A small masked spectrogram model, trained from scratch: 2.91M parameters, soap at rate 0.0033.
Rows from block 6 of a small masked spectrogram model, named by matrix and row number. Rows with one number belong to one channel. Each number is 200 + 30 x the weight over its row's rms, rounded and kept within 0 to 999. All counts start at 0.
Before each channel's rows are labels from the 100 clips, of 14848, where the channel reaches its highest value: "top examples" is what is common among them. Only what is clearly more common there than usual is listed. The data: notes from a synthesiser with random patches. In brackets: how many of the 100.
# convs1: 3x3 conv (model.blocks.6.convs.1.weight, 80x80x3x3, each kernel summed), inputs 0-79
# convs2: expand pointwise conv (model.blocks.6.convs.2.weight, 336x80x1x1, transposed), outputs 0-55

top examples: inharmonic FM (33)
convs1.61,136,234,227,155,193,196,121,136,226,222,194,205,206,269,169,156,191,209,241,199,213,194,181,231,208,193,221,215,192,227,195,242,220,195,195,212,201,161,192,226,241,215,191,178,225,218,195,235,229,243,229,215,234,198,196,218,186,174,217,207,247,125,264,156,211,214,173,199,168,194,209,260,208,190,236,202,207,246,205,172
convs2.61,200,199,159,222,223,238,215,199,169,206,182,231,199,195,209,198,188,236,187,211,170,204,245,258,146,197,210,242,155,135,226,200,248,194,160,166,174,200,242,186,194,254,206,201,203,217,150,200,238,190,227,199,195,213,182,220

top examples: pluck (52); square (27)
convs1.25,196,214,220,172,173,215,202,198,219,240,226,205,171,181,207,221,204,207,239,244,168,110,207,212,178,190,233,226,182,224,219,157,157,185,250,195,195,178,227,211,170,172,189,239,187,176,186,267,131,188,185,213,218,157,209,224,212,214,242,222,162,211,243,163,156,252,200,194,218,221,162,193,250,207,185,163,240,163,242,228
convs2.25,237,216,219,212,238,183,183,215,150,229,203,178,188,189,162,181,200,157,219,174,239,223,184,177,215,178,255,207,200,168,182,181,193,233,225,178,206,211,280,207,201,202,245,215,198,178,241,234,206,224,213,179,236,206,213,269

top examples: filter wobble (70); low-pass (49)
convs1.57,192,194,237,221,216,258,188,197,187,197,208,163,153,143,212,171,193,208,189,224,215,227,176,243,196,144,191,174,214,201,182,208,224,232,222,140,213,233,190,212,182,231,184,174,184,198,231,303,302,212,190,236,214,241,168,238,193,164,205,183,194,157,189,188,220,172,190,185,182,191,170,195,183,240,180,147,204,199,185,189
convs2.57,151,175,227,208,208,185,195,215,197,195,228,218,181,202,215,214,236,187,197,182,230,192,191,159,179,177,239,206,227,235,209,200,220,140,205,179,194,192,184,185,186,244,180,162,181,173,241,210,232,225,199,176,236,250,140,202

top examples: square (26)
convs1.54,184,217,217,248,194,188,224,191,219,199,220,208,71,232,167,222,156,196,207,249,205,203,238,230,193,210,192,232,146,211,269,178,179,188,175,221,216,150,225,218,179,190,172,199,203,186,222,203,131,182,229,224,177,139,195,247,222,220,193,189,231,219,234,208,161,237,168,171,210,213,198,174,180,177,210,199,177,206,208,219
convs2.54,182,217,157,193,192,147,196,211,233,187,226,193,233,197,239,177,253,209,223,201,206,175,232,238,230,210,191,217,164,217,229,187,167,157,207,213,153,286,214,155,194,170,200,209,165,163,278,264,174,162,181,187,184,237,165,261

top examples: drive (58); gate (52)
convs1.53,181,201,163,163,184,262,136,208,193,208,186,237,147,207,211,227,233,196,180,222,159,218,194,232,240,178,192,227,237,191,225,196,268,196,178,204,212,201,192,221,228,184,203,245,164,160,197,181,214,272,210,175,230,218,191,215,183,222,219,151,196,144,154,127,137,212,205,187,194,183,215,248,183,228,182,178,206,231,207,236
convs2.53,197,202,229,172,157,197,220,253,219,206,247,191,171,209,189,179,178,262,215,205,152,296,184,210,143,230,153,213,169,159,172,213,188,217,190,181,214,155,292,150,184,164,229,183,184,260,256,245,213,214,197,222,228,235,194,246

top examples: filter wobble (81); low-pass (43); resonance (39)
convs1.26,177,213,210,241,168,185,194,178,176,204,231,220,137,226,260,249,140,214,132,216,203,132,200,191,211,248,225,153,212,184,198,180,166,190,219,241,228,119,205,204,149,209,183,160,208,204,201,117,233,206,218,215,195,216,186,231,203,169,227,237,216,181,202,204,210,227,161,191,203,196,216,189,195,183,204,197,195,172,177,247
convs2.26,193,249,191,194,171,252,237,164,168,185,250,189,204,184,257,203,163,216,174,204,223,234,204,216,215,196,193,216,198,215,183,205,258,194,213,220,129,203,189,189,186,174,159,217,206,209,137,256,183,208,184,235,203,194,263,179

top examples: pitch class: F (38)
convs1.2,211,176,168,211,190,214,201,198,184,287,211,197,232,203,206,150,205,190,207,218,222,233,189,154,219,211,205,196,205,186,193,151,252,183,198,197,211,186,190,191,191,207,200,214,120,204,166,174,219,232,201,177,149,155,214,241,146,190,150,270,212,227,177,177,235,193,189,112,202,223,201,252,160,176,225,164,183,217,198,231
convs2.2,202,203,209,180,207,184,166,199,201,218,257,196,228,193,175,167,217,209,224,228,198,187,220,162,247,223,206,175,136,168,181,177,137,188,225,250,194,214,198,197,196,189,218,208,151,180,202,216,192,181,208,169,184,169,225,276

top examples: resonance (46); filter wobble (44); oscillator: harmonic FM (28)
convs1.16,250,180,193,194,168,190,195,183,171,203,264,213,189,211,207,168,169,239,213,194,196,196,212,205,233,177,209,198,188,218,253,207,215,223,231,187,188,287,211,159,155,234,161,161,231,208,165,180,205,184,151,233,197,188,163,258,215,240,214,211,184,154,222,158,207,180,238,202,178,196,165,231,229,155,169,279,206,176,245,209
convs2.16,224,218,201,189,164,206,199,222,208,169,181,191,161,184,248,164,187,218,230,181,171,229,170,179,195,177,204,234,228,224,181,214,179,189,177,186,231,146,187,238,174,232,225,226,215,214,218,179,212,183,179,213,150,206,238,179

top examples: inharmonic FM (26)
convs1.38,222,196,207,216,193,160,159,188,236,162,191,212,170,224,222,186,210,249,168,171,165,151,205,154,223,204,222,165,213,253,241,162,275,156,177,226,185,266,203,231,191,224,141,222,165,224,189,148,186,188,215,229,203,198,226,223,225,187,196,208,174,194,144,176,250,193,230,192,221,161,168,166,203,218,186,158,212,195,236,234
convs2.38,186,147,243,247,222,182,193,185,182,182,179,209,199,192,139,206,235,227,204,211,244,177,168,203,184,182,227,242,152,224,168,261,259,175,259,181,164,225,217,179,210,280,246,245,208,118,181,185,216,187,219,167,208,197,181,219

top examples: filter wobble (61); low-pass (51)
convs1.63,217,173,141,167,165,175,205,196,182,209,189,178,140,150,219,210,210,211,172,193,161,187,174,188,232,220,185,185,185,217,193,208,212,212,182,217,197,107,205,193,201,149,238,180,241,208,204,201,221,177,160,267,234,294,149,220,199,214,207,196,173,196,200,189,225,238,248,197,206,215,191,215,220,193,138,154,240,169,186,208
convs2.63,210,160,195,185,238,205,213,200,192,172,180,130,203,168,213,230,169,173,158,244,228,228,221,190,163,137,229,217,163,254,176,227,205,198,271,194,181,184,191,130,230,227,249,159,190,136,172,211,212,227,207,193,183,213,222,182

top examples: gate (64)
convs1.58,183,184,225,222,222,202,209,184,207,181,236,227,115,223,239,210,199,194,197,154,214,174,187,156,222,234,202,181,185,169,210,157,196,272,189,212,190,139,201,147,195,230,190,166,191,206,223,208,198,211,264,241,184,127,211,227,229,179,232,239,197,169,175,187,169,232,208,217,212,190,251,172,173,178,257,152,203,241,201,201
convs2.58,198,157,184,288,197,227,216,187,189,209,220,153,286,188,221,191,232,211,201,229,206,163,220,216,197,210,209,257,211,206,210,218,227,206,203,199,149,199,180,180,237,217,151,144,224,191,147,223,197,302,219,212,240,233,184,173

top examples: pitch class: F (35); pitch class: G (33); square (32)
convs1.35,215,231,185,209,184,247,219,217,187,171,195,206,196,192,245,257,193,207,226,219,237,202,176,149,217,208,138,203,191,156,259,173,193,234,223,175,186,214,249,165,181,186,230,190,154,196,192,188,199,152,212,197,201,183,250,217,241,198,224,126,187,174,233,222,185,157,194,104,245,167,181,201,186,174,207,187,244,218,174,214
convs2.35,196,188,257,196,227,213,242,203,177,190,260,205,193,185,193,184,199,222,186,228,191,190,184,196,201,208,214,214,254,214,207,233,245,209,172,179,217,204,148,192,214,201,187,257,227,191,130,167,225,159,235,147,214,219,194,247

top examples: gate (56); glide (49)
convs1.13,225,230,230,184,179,197,171,178,174,203,189,173,223,172,244,225,189,211,213,210,202,151,175,202,220,237,205,211,168,113,203,198,202,231,186,198,215,211,192,169,159,112,194,252,218,143,173,272,230,210,178,206,172,229,180,233,190,230,207,177,198,157,226,164,185,257,191,177,168,221,207,248,230,239,211,207,212,235,161,215
convs2.13,272,205,174,195,207,152,222,184,202,199,170,222,197,181,191,207,177,230,201,211,215,223,217,187,189,139,196,210,199,178,189,202,151,204,202,241,183,195,194,262,149,221,169,125,254,232,159,210,192,178,197,131,233,139,193,209

top examples: echo (64); vibrato (46); inharmonic FM (30)
convs1.77,170,192,205,213,190,184,197,195,172,199,256,211,142,296,260,253,152,203,153,205,214,158,242,198,215,235,203,139,202,170,196,207,182,236,202,212,242,171,197,181,200,250,187,149,171,204,209,171,187,230,222,200,227,159,206,211,244,168,256,225,218,186,171,185,227,200,162,195,208,205,207,186,173,164,262,192,191,219,196,216
convs2.77,220,195,226,232,186,165,179,198,170,235,207,241,209,205,150,197,247,211,177,216,202,181,202,247,213,225,182,207,222,173,213,226,161,234,220,150,228,238,248,179,196,223,232,160,182,189,219,221,250,196,240,208,189,233,182,220

top examples: vibrato (61); drive (54)
convs1.43,192,211,206,228,237,197,207,228,121,243,196,193,157,248,198,237,191,172,212,202,244,158,213,261,240,230,207,209,246,179,192,185,245,219,236,190,255,212,230,141,230,215,193,193,208,184,206,196,146,214,206,152,177,174,198,271,197,211,215,209,200,135,200,166,184,207,157,220,199,206,175,231,195,172,246,172,244,206,180,216
convs2.43,224,192,193,143,154,232,225,194,189,175,159,176,202,195,264,214,206,231,188,249,161,218,234,235,183,205,214,209,224,204,184,214,216,222,197,227,157,179,210,195,234,159,196,179,187,197,225,215,233,209,207,187,226,190,224,179

top examples: gate (86)
convs1.60,204,216,128,196,161,224,169,203,171,216,174,191,197,149,221,213,200,203,192,255,151,129,200,173,252,174,168,244,211,212,217,179,223,135,212,221,184,145,197,218,158,200,189,226,202,227,199,193,191,191,232,138,229,247,145,201,172,204,194,162,239,169,210,172,154,238,233,182,233,169,211,176,201,205,178,218,190,190,215,162
convs2.60,209,168,228,230,187,227,186,208,166,151,240,241,171,170,157,177,169,223,231,206,224,174,205,215,158,227,171,232,190,218,215,201,144,213,198,200,188,204,189,158,237,207,149,192,211,223,179,202,208,286,160,170,210,288,206,217

top examples: pluck (76)
convs1.20,229,206,159,215,170,135,204,174,168,230,242,198,188,158,256,190,204,234,209,227,198,168,185,161,243,227,188,192,199,187,221,142,174,194,194,215,221,220,204,200,206,233,225,181,227,205,218,242,215,148,149,145,174,195,159,158,231,163,196,186,163,254,252,242,195,197,192,201,211,184,185,193,190,198,206,294,152,217,198,198
convs2.20,229,213,134,191,187,179,183,194,206,295,214,237,182,181,194,171,214,209,174,154,158,232,195,184,232,227,181,191,149,192,192,181,201,199,224,187,202,183,243,213,213,187,186,173,168,213,237,203,228,197,169,236,206,204,206,184

top examples: echo (55); drive (53)
convs1.46,217,232,199,197,182,168,209,185,198,162,217,220,170,185,242,200,177,247,236,184,239,140,209,146,211,184,262,232,207,159,197,162,208,177,221,173,163,164,236,212,157,204,201,207,209,201,213,169,200,199,218,154,180,202,175,249,202,191,208,178,235,129,271,239,201,207,207,167,154,187,189,239,155,169,263,239,225,212,220,187
convs2.46,181,220,209,251,199,160,272,205,216,211,200,234,175,213,183,193,196,211,225,229,196,197,176,235,231,153,196,208,187,224,193,157,202,176,205,234,177,243,207,160,165,217,219,214,232,219,216,221,233,147,131,192,220,191,127,155

top examples: drive (52); hard sync (35)
convs1.73,197,224,176,193,219,231,243,188,162,209,228,207,177,181,157,228,200,205,214,209,189,160,190,157,222,208,263,177,223,177,199,194,162,171,208,215,210,209,213,174,202,229,222,165,204,199,136,167,164,149,170,153,210,189,248,239,242,169,211,147,208,244,254,199,184,138,166,270,216,191,211,237,212,177,261,195,230,213,218,226
convs2.73,237,207,177,170,232,234,204,202,212,222,257,197,164,261,211,180,202,205,197,196,176,270,180,226,159,181,191,125,196,199,211,164,221,201,153,206,207,174,191,206,185,189,224,210,183,248,179,211,208,195,153,222,146,208,252,236

top examples: resonance (39)
convs1.44,193,199,206,239,200,193,207,224,91,160,240,235,181,246,217,228,199,228,226,197,193,146,247,205,188,183,204,146,142,170,247,194,144,223,160,236,219,263,192,213,193,148,231,203,210,208,174,175,188,180,227,230,187,146,196,200,207,182,228,191,216,209,250,180,231,223,182,225,204,211,184,188,157,229,210,201,198,215,204,164
convs2.44,232,180,245,161,247,205,214,218,170,205,154,149,172,187,166,289,161,214,192,225,218,197,230,164,198,180,214,198,197,244,195,204,209,205,207,245,138,125,200,271,200,210,219,217,144,178,206,173,217,204,210,203,210,184,184,258

top examples: vibrato (64); glide (48); square (32)
convs1.75,190,210,198,222,180,213,210,231,154,206,217,212,131,262,205,218,140,179,158,215,164,115,230,234,159,256,201,205,222,203,181,229,190,193,246,192,225,170,241,202,169,225,197,272,196,166,228,217,182,194,234,236,184,116,203,177,195,236,228,219,184,187,212,198,202,182,231,203,223,250,185,203,213,177,216,192,191,220,204,175
convs2.75,200,147,214,181,186,224,159,262,211,256,186,179,148,189,219,265,189,199,151,205,209,194,161,176,173,182,212,215,151,263,180,196,220,172,255,129,217,220,228,240,162,228,274,204,138,168,194,230,266,199,223,200,203,194,199,196

top examples: vibrato (52); resonance (41); pitch class: B (32)
convs1.36,205,196,175,217,153,213,167,193,147,221,234,193,225,178,212,192,173,218,201,197,219,158,199,247,226,185,220,143,140,193,233,151,220,219,251,205,256,231,202,179,139,181,240,176,210,208,216,182,230,175,206,204,228,173,146,241,228,193,215,267,184,202,236,241,232,219,138,248,183,199,220,207,210,208,158,191,171,163,218,180
convs2.36,190,200,157,170,202,185,230,190,188,185,230,198,218,194,168,204,217,214,198,249,168,145,183,180,198,159,198,216,221,169,174,172,192,219,184,188,231,200,173,213,192,218,174,147,179,183,158,165,156,254,266,185,169,162,171,169

top examples: glide (61); vibrato (50)
convs1.47,204,211,173,183,164,192,208,173,180,163,194,230,242,214,206,219,162,190,193,221,250,193,211,172,183,232,155,212,219,247,241,163,187,192,161,164,206,215,264,197,205,240,201,189,155,164,189,250,180,189,210,162,164,188,201,237,203,224,150,220,184,148,239,156,218,198,151,140,160,187,185,218,148,162,218,202,151,257,187,220
convs2.47,251,184,209,181,227,182,219,172,188,203,226,204,169,175,203,206,165,172,134,196,248,222,186,144,200,171,202,226,251,208,209,188,221,191,240,192,174,202,236,201,247,153,263,197,250,163,173,238,222,199,181,188,144,205,207,171

top examples: harmonic FM (26)
convs1.41,217,180,213,190,158,234,157,185,226,199,237,225,248,180,225,195,267,184,238,193,190,209,196,176,183,138,228,180,182,204,181,202,181,223,209,203,169,176,195,186,217,175,167,178,188,189,241,243,207,230,183,144,160,301,170,173,164,223,212,171,142,198,209,194,144,222,249,182,206,157,206,215,189,229,250,227,188,219,223,214
convs2.41,191,206,205,112,211,197,172,192,197,210,197,242,188,227,153,212,167,192,179,185,157,211,227,149,178,200,222,159,232,209,227,177,141,181,168,205,202,186,197,206,199,187,186,198,127,225,222,160,196,209,208,189,198,156,203,195

top examples: gate (59); glide (51)
convs1.3,187,205,222,227,167,184,208,240,210,226,227,325,260,217,197,208,169,204,185,169,182,215,208,187,198,210,240,202,229,212,182,218,148,223,251,182,189,254,186,200,238,218,180,217,229,230,195,197,199,196,178,155,183,223,195,134,211,252,145,203,197,229,154,191,237,187,220,244,194,227,210,185,164,214,209,190,161,178,202,164
convs2.3,158,203,211,245,221,183,173,230,169,234,212,217,170,190,191,221,179,188,169,178,169,193,223,209,235,222,204,180,231,192,219,189,170,214,117,249,223,156,211,176,189,179,201,221,217,210,223,200,169,148,170,206,188,261,181,197

top examples: gate (83)
convs1.29,187,196,232,219,185,235,187,190,226,194,155,210,183,230,169,191,192,229,147,216,148,163,203,228,170,226,216,215,220,155,170,175,214,198,167,162,208,214,180,227,144,216,189,228,192,253,183,224,264,171,153,252,256,190,195,227,170,227,172,198,173,173,172,210,230,211,231,232,211,132,199,159,197,228,198,117,218,201,181,217
convs2.29,185,189,203,201,204,240,206,184,218,215,213,180,188,204,227,198,184,220,171,181,252,215,233,173,141,214,239,184,188,212,206,165,222,173,252,172,184,215,204,189,238,200,190,237,202,216,190,229,200,243,175,167,169,202,223,229

top examples: vibrato (47); pitch class: F (39); square (31); triangle (26)
convs1.6,193,209,208,250,228,181,157,256,195,211,258,187,233,179,217,209,169,182,192,204,253,186,218,212,228,198,189,235,144,220,204,198,233,145,228,228,195,184,220,202,216,248,184,184,174,234,190,190,173,202,227,158,193,186,192,215,149,236,231,236,228,166,239,204,173,269,150,205,165,238,161,197,182,233,200,129,207,231,215,247
convs2.6,191,202,225,219,182,180,215,167,186,160,185,182,250,184,184,204,175,237,257,183,214,174,218,231,229,205,199,180,251,169,232,87,247,187,177,196,240,174,206,162,264,238,276,257,206,215,190,151,201,218,162,169,200,204,187,179

top examples: pluck (64); ring modulation (27)
convs1.28,223,178,171,206,153,231,226,228,154,220,255,218,153,234,198,259,182,199,198,210,217,184,183,204,225,218,184,142,174,199,219,187,182,180,288,183,238,220,215,194,177,200,211,142,221,189,215,178,239,188,156,205,247,192,199,179,183,235,161,228,202,264,203,217,145,165,175,172,170,238,201,224,178,180,159,191,190,158,179,236
convs2.28,273,173,243,180,247,278,234,117,192,220,186,197,274,230,195,227,199,273,197,228,211,192,202,209,226,160,259,226,204,230,219,278,252,174,190,161,198,225,177,157,205,205,211,189,215,176,182,201,213,228,243,196,216,178,143,210

top examples: glide (71)
convs1.32,246,203,187,189,176,177,161,210,200,272,195,189,232,195,191,147,225,169,220,225,210,191,178,195,193,212,195,175,221,181,205,162,148,248,183,229,204,194,179,205,209,148,206,219,205,179,217,210,208,210,196,185,181,226,212,218,208,178,211,265,185,225,193,118,149,235,135,258,156,233,183,272,171,238,212,215,213,233,238,228
convs2.32,186,209,226,242,224,197,209,118,231,160,184,221,227,208,192,206,216,191,140,220,205,141,209,216,232,214,223,186,197,223,197,172,237,206,195,186,199,188,196,114,185,182,230,231,172,225,267,180,159,255,194,233,171,202,151,209

top examples: vibrato (58); filter wobble (41)
convs1.40,180,206,189,209,163,163,233,173,176,170,265,256,127,276,227,229,150,180,181,205,188,187,255,213,196,250,212,203,143,226,238,150,181,199,231,185,214,204,273,171,224,206,183,177,194,202,236,226,164,216,211,196,187,132,185,188,207,195,186,183,201,176,241,216,219,220,213,149,198,225,214,193,187,167,208,178,183,204,185,207
convs2.40,201,214,222,252,222,173,229,229,227,197,198,230,225,212,218,175,194,181,220,210,188,231,195,184,190,168,192,202,180,184,216,167,118,220,203,211,234,112,203,230,233,144,195,177,219,225,248,225,168,194,113,187,209,116,203,186

top examples: text has "pass" (92); resonance (70); filter closing (49); bass register (48)
convs1.18,189,225,203,235,159,223,201,234,175,234,211,217,199,193,172,204,184,132,215,159,156,158,209,164,220,187,179,242,194,209,153,180,268,222,199,200,186,145,217,212,228,193,191,198,233,187,214,203,172,200,223,165,238,131,102,249,167,192,195,218,217,151,220,195,173,227,204,188,212,187,200,167,199,237,181,224,179,179,257,216
convs2.18,177,215,213,219,223,211,194,200,203,236,223,220,214,152,171,130,162,198,218,181,161,208,214,173,174,204,185,137,199,148,243,217,227,195,159,235,199,220,196,257,231,132,192,243,230,235,194,192,214,213,187,212,188,196,187,181

top examples: square (28)
convs1.19,202,240,189,208,199,192,235,220,158,157,173,154,215,210,205,178,246,172,198,205,246,188,172,224,189,223,211,198,253,182,236,150,197,135,176,203,229,189,191,204,140,240,187,203,194,177,199,238,202,164,161,218,189,250,163,171,195,238,211,214,207,169,193,194,239,205,243,173,146,149,184,252,196,147,227,240,217,259,171,218
convs2.19,144,227,155,175,160,205,197,170,178,205,194,236,193,188,218,185,159,197,193,210,157,212,251,181,212,209,175,181,240,242,200,165,173,229,159,217,227,169,200,223,220,177,217,219,158,196,244,256,182,121,218,222,208,223,183,252

top examples: swell (56)
convs1.8,182,235,216,250,225,184,210,214,163,188,177,146,122,196,198,232,199,202,202,249,217,143,177,192,186,238,211,218,220,177,193,221,206,182,200,212,195,189,208,188,152,214,164,173,205,151,224,224,181,239,212,162,198,142,207,206,242,176,226,225,233,154,174,133,183,201,124,201,201,214,154,221,192,214,196,221,275,169,181,207
convs2.8,157,217,204,135,206,175,183,184,190,205,138,204,187,190,183,155,223,206,205,193,183,193,236,232,174,194,185,231,222,215,226,239,156,166,167,196,223,228,241,254,232,182,163,189,187,196,206,170,225,219,197,230,232,194,196,166

top examples: resonance (37)
convs1.59,203,186,217,184,185,213,227,169,187,146,173,181,118,172,197,192,231,238,144,235,220,214,155,221,196,227,238,208,266,228,187,186,216,143,167,244,187,129,216,230,165,224,198,191,213,177,219,213,260,224,230,222,223,168,143,215,184,170,200,197,160,160,214,197,218,176,154,176,206,194,208,211,222,156,185,228,205,212,220,226
convs2.59,176,207,237,191,155,204,185,172,214,167,157,183,185,152,240,215,136,188,232,206,217,207,196,181,169,217,211,221,269,213,257,132,280,232,127,200,242,207,182,237,213,207,209,203,193,202,218,204,144,235,187,212,185,195,252,154

top examples: drive (53)
convs1.45,277,186,199,251,174,202,208,180,291,188,197,161,173,196,236,179,215,197,195,262,197,181,186,205,183,194,200,137,173,216,194,192,163,216,228,217,190,203,179,177,191,161,184,249,213,239,172,244,201,217,168,185,182,259,187,234,145,197,222,202,182,219,195,234,253,240,153,199,236,227,178,183,212,175,166,236,221,197,157,198
convs2.45,232,182,193,225,169,179,204,251,220,257,240,187,185,177,212,225,224,217,172,196,162,173,134,209,232,265,181,175,224,158,223,225,236,215,205,184,171,181,181,226,199,158,206,230,197,215,156,164,185,199,145,255,179,143,223,226

top examples: filter wobble (63); resonance (33)
convs1.64,183,198,215,248,160,224,192,177,159,208,223,174,191,192,213,246,158,221,205,184,196,191,194,115,160,228,162,172,231,211,168,167,177,183,210,244,235,123,194,228,166,220,263,155,206,235,252,233,210,200,185,184,185,223,210,228,221,131,204,159,237,228,241,193,186,217,180,162,197,222,210,193,217,173,217,223,190,190,192,241
convs2.64,243,221,188,147,217,212,187,165,233,227,189,198,175,238,168,199,134,210,157,216,205,213,209,149,191,164,243,171,193,76,185,226,210,219,125,215,173,185,184,256,198,202,165,200,223,221,236,155,158,200,109,204,181,202,178,181

top examples: inharmonic FM (26)
convs1.27,191,176,155,187,237,161,153,181,167,197,261,224,166,235,189,244,142,214,159,194,165,185,201,189,201,232,186,173,125,207,174,131,177,208,214,202,213,167,223,173,217,201,219,196,165,189,202,192,167,232,277,231,165,137,210,230,186,229,193,217,190,161,193,202,246,213,213,172,231,203,215,143,215,203,216,172,190,208,189,234
convs2.27,196,159,223,166,197,167,208,224,224,183,214,181,238,181,180,197,150,202,150,206,231,159,206,182,166,217,264,191,186,221,251,232,213,196,205,179,176,166,210,174,163,194,185,260,201,177,162,262,236,209,196,194,225,194,246,196

top examples: filter wobble (75); resonance (51); low-pass (45)
convs1.79,165,244,188,195,184,168,207,224,187,218,223,235,150,228,233,187,155,197,138,231,218,221,232,249,215,210,195,209,149,241,220,178,178,178,200,174,260,145,243,204,206,159,250,191,163,257,229,159,241,214,229,189,158,169,156,255,222,189,221,177,173,170,212,214,196,208,200,181,212,219,175,226,225,195,185,188,178,164,251,200
convs2.79,214,138,257,239,224,226,157,140,226,193,139,242,259,172,215,221,210,211,245,208,197,240,188,232,249,160,208,173,184,194,198,165,235,189,185,174,211,241,229,183,191,182,197,177,233,199,227,192,178,162,196,180,139,130,200,167

top examples: swell (57)
convs1.7,160,219,182,173,187,176,221,215,198,254,212,177,189,231,161,235,222,183,140,234,220,175,178,203,200,213,203,235,203,231,214,183,187,146,152,228,177,219,168,192,175,166,232,221,181,138,216,201,213,176,118,191,226,179,188,235,250,160,200,211,234,198,233,143,186,168,189,253,225,125,208,194,178,200,218,185,163,188,234,180
convs2.7,232,174,211,189,146,196,217,171,207,180,191,242,218,219,199,210,212,155,174,234,234,165,191,197,191,202,239,241,242,157,242,221,209,230,174,166,159,235,178,191,243,237,157,154,242,188,148,254,221,158,215,191,204,181,220,182

top examples: pluck (59); glide (48)
convs1.72,243,233,212,258,175,223,198,205,198,151,236,155,146,177,203,224,154,195,203,174,217,182,145,150,238,234,197,222,209,207,188,170,200,206,220,201,222,256,221,200,238,222,211,227,207,204,217,170,233,242,215,193,172,111,191,257,202,179,221,222,242,181,235,153,173,204,178,223,185,222,183,147,224,189,159,209,204,196,204,148
convs2.72,228,165,174,177,182,189,197,205,170,201,172,253,212,338,155,171,260,208,145,179,187,253,209,184,211,199,202,228,198,188,179,186,183,241,199,276,167,165,152,205,214,174,235,237,215,213,225,190,233,162,183,157,158,176,203,212

top examples: vibrato (63); filter wobble (50); resonance (33)
convs1.34,182,187,196,190,211,214,226,248,159,230,238,228,189,270,255,221,139,188,188,207,220,164,243,186,146,237,191,167,222,206,239,175,191,185,220,183,249,178,178,186,234,252,184,156,169,215,169,152,196,222,176,186,219,203,222,222,191,182,269,228,204,149,153,185,245,196,191,137,187,180,188,203,207,192,187,200,215,180,247,218
convs2.34,199,171,190,208,211,147,192,200,208,242,225,180,192,228,239,248,216,202,164,185,181,162,186,160,207,224,184,198,191,246,189,233,192,199,157,160,195,250,160,219,162,214,178,237,201,202,189,154,171,226,193,194,189,176,129,242

top examples: pluck (67); drive (61)
convs1.76,189,218,227,274,167,191,194,167,184,231,193,235,134,220,231,236,178,192,175,180,199,127,207,148,135,229,211,181,249,220,241,191,221,184,214,192,207,159,250,198,210,198,206,214,188,189,162,181,176,197,200,208,227,189,182,230,190,187,188,231,221,268,181,175,139,213,172,180,246,198,173,193,183,189,266,173,243,190,199,228
convs2.76,185,215,224,289,194,177,217,205,193,150,208,198,183,211,218,218,225,212,180,190,193,246,200,221,232,164,225,291,283,207,184,175,258,192,209,187,204,169,181,218,162,150,132,222,223,220,212,184,213,232,212,210,226,191,281,224

top examples: echo (54); inharmonic FM (30)
convs1.30,204,151,211,222,227,161,212,151,238,196,198,192,206,192,215,184,241,208,221,223,211,210,152,260,178,204,209,168,230,202,194,213,236,219,207,149,234,195,207,225,250,207,261,154,238,174,252,160,220,217,238,154,171,194,249,156,182,173,214,236,183,221,212,193,173,209,188,179,168,184,183,259,208,184,267,184,226,256,162,191
convs2.30,217,204,182,138,196,204,207,190,195,214,230,224,211,197,220,205,218,162,233,198,218,163,263,217,184,197,205,258,207,242,189,205,144,211,219,260,193,223,201,229,176,183,220,184,196,182,196,246,223,207,185,201,244,212,197,183

top examples: vibrato (57)
convs1.37,224,172,256,184,142,181,236,194,135,152,273,211,181,203,188,177,149,177,200,208,239,173,174,178,199,198,185,207,195,209,219,171,145,221,205,265,226,205,193,203,166,214,199,249,226,162,204,207,136,190,212,197,181,153,246,209,164,211,185,213,198,171,218,281,209,221,170,200,154,207,212,178,196,163,169,169,203,186,188,211
convs2.37,190,170,164,215,178,190,229,199,208,190,186,125,163,151,205,246,167,175,230,166,203,187,216,199,168,239,160,160,118,224,164,223,274,215,234,163,200,213,212,216,201,227,198,188,169,212,179,213,237,226,321,234,164,248,231,238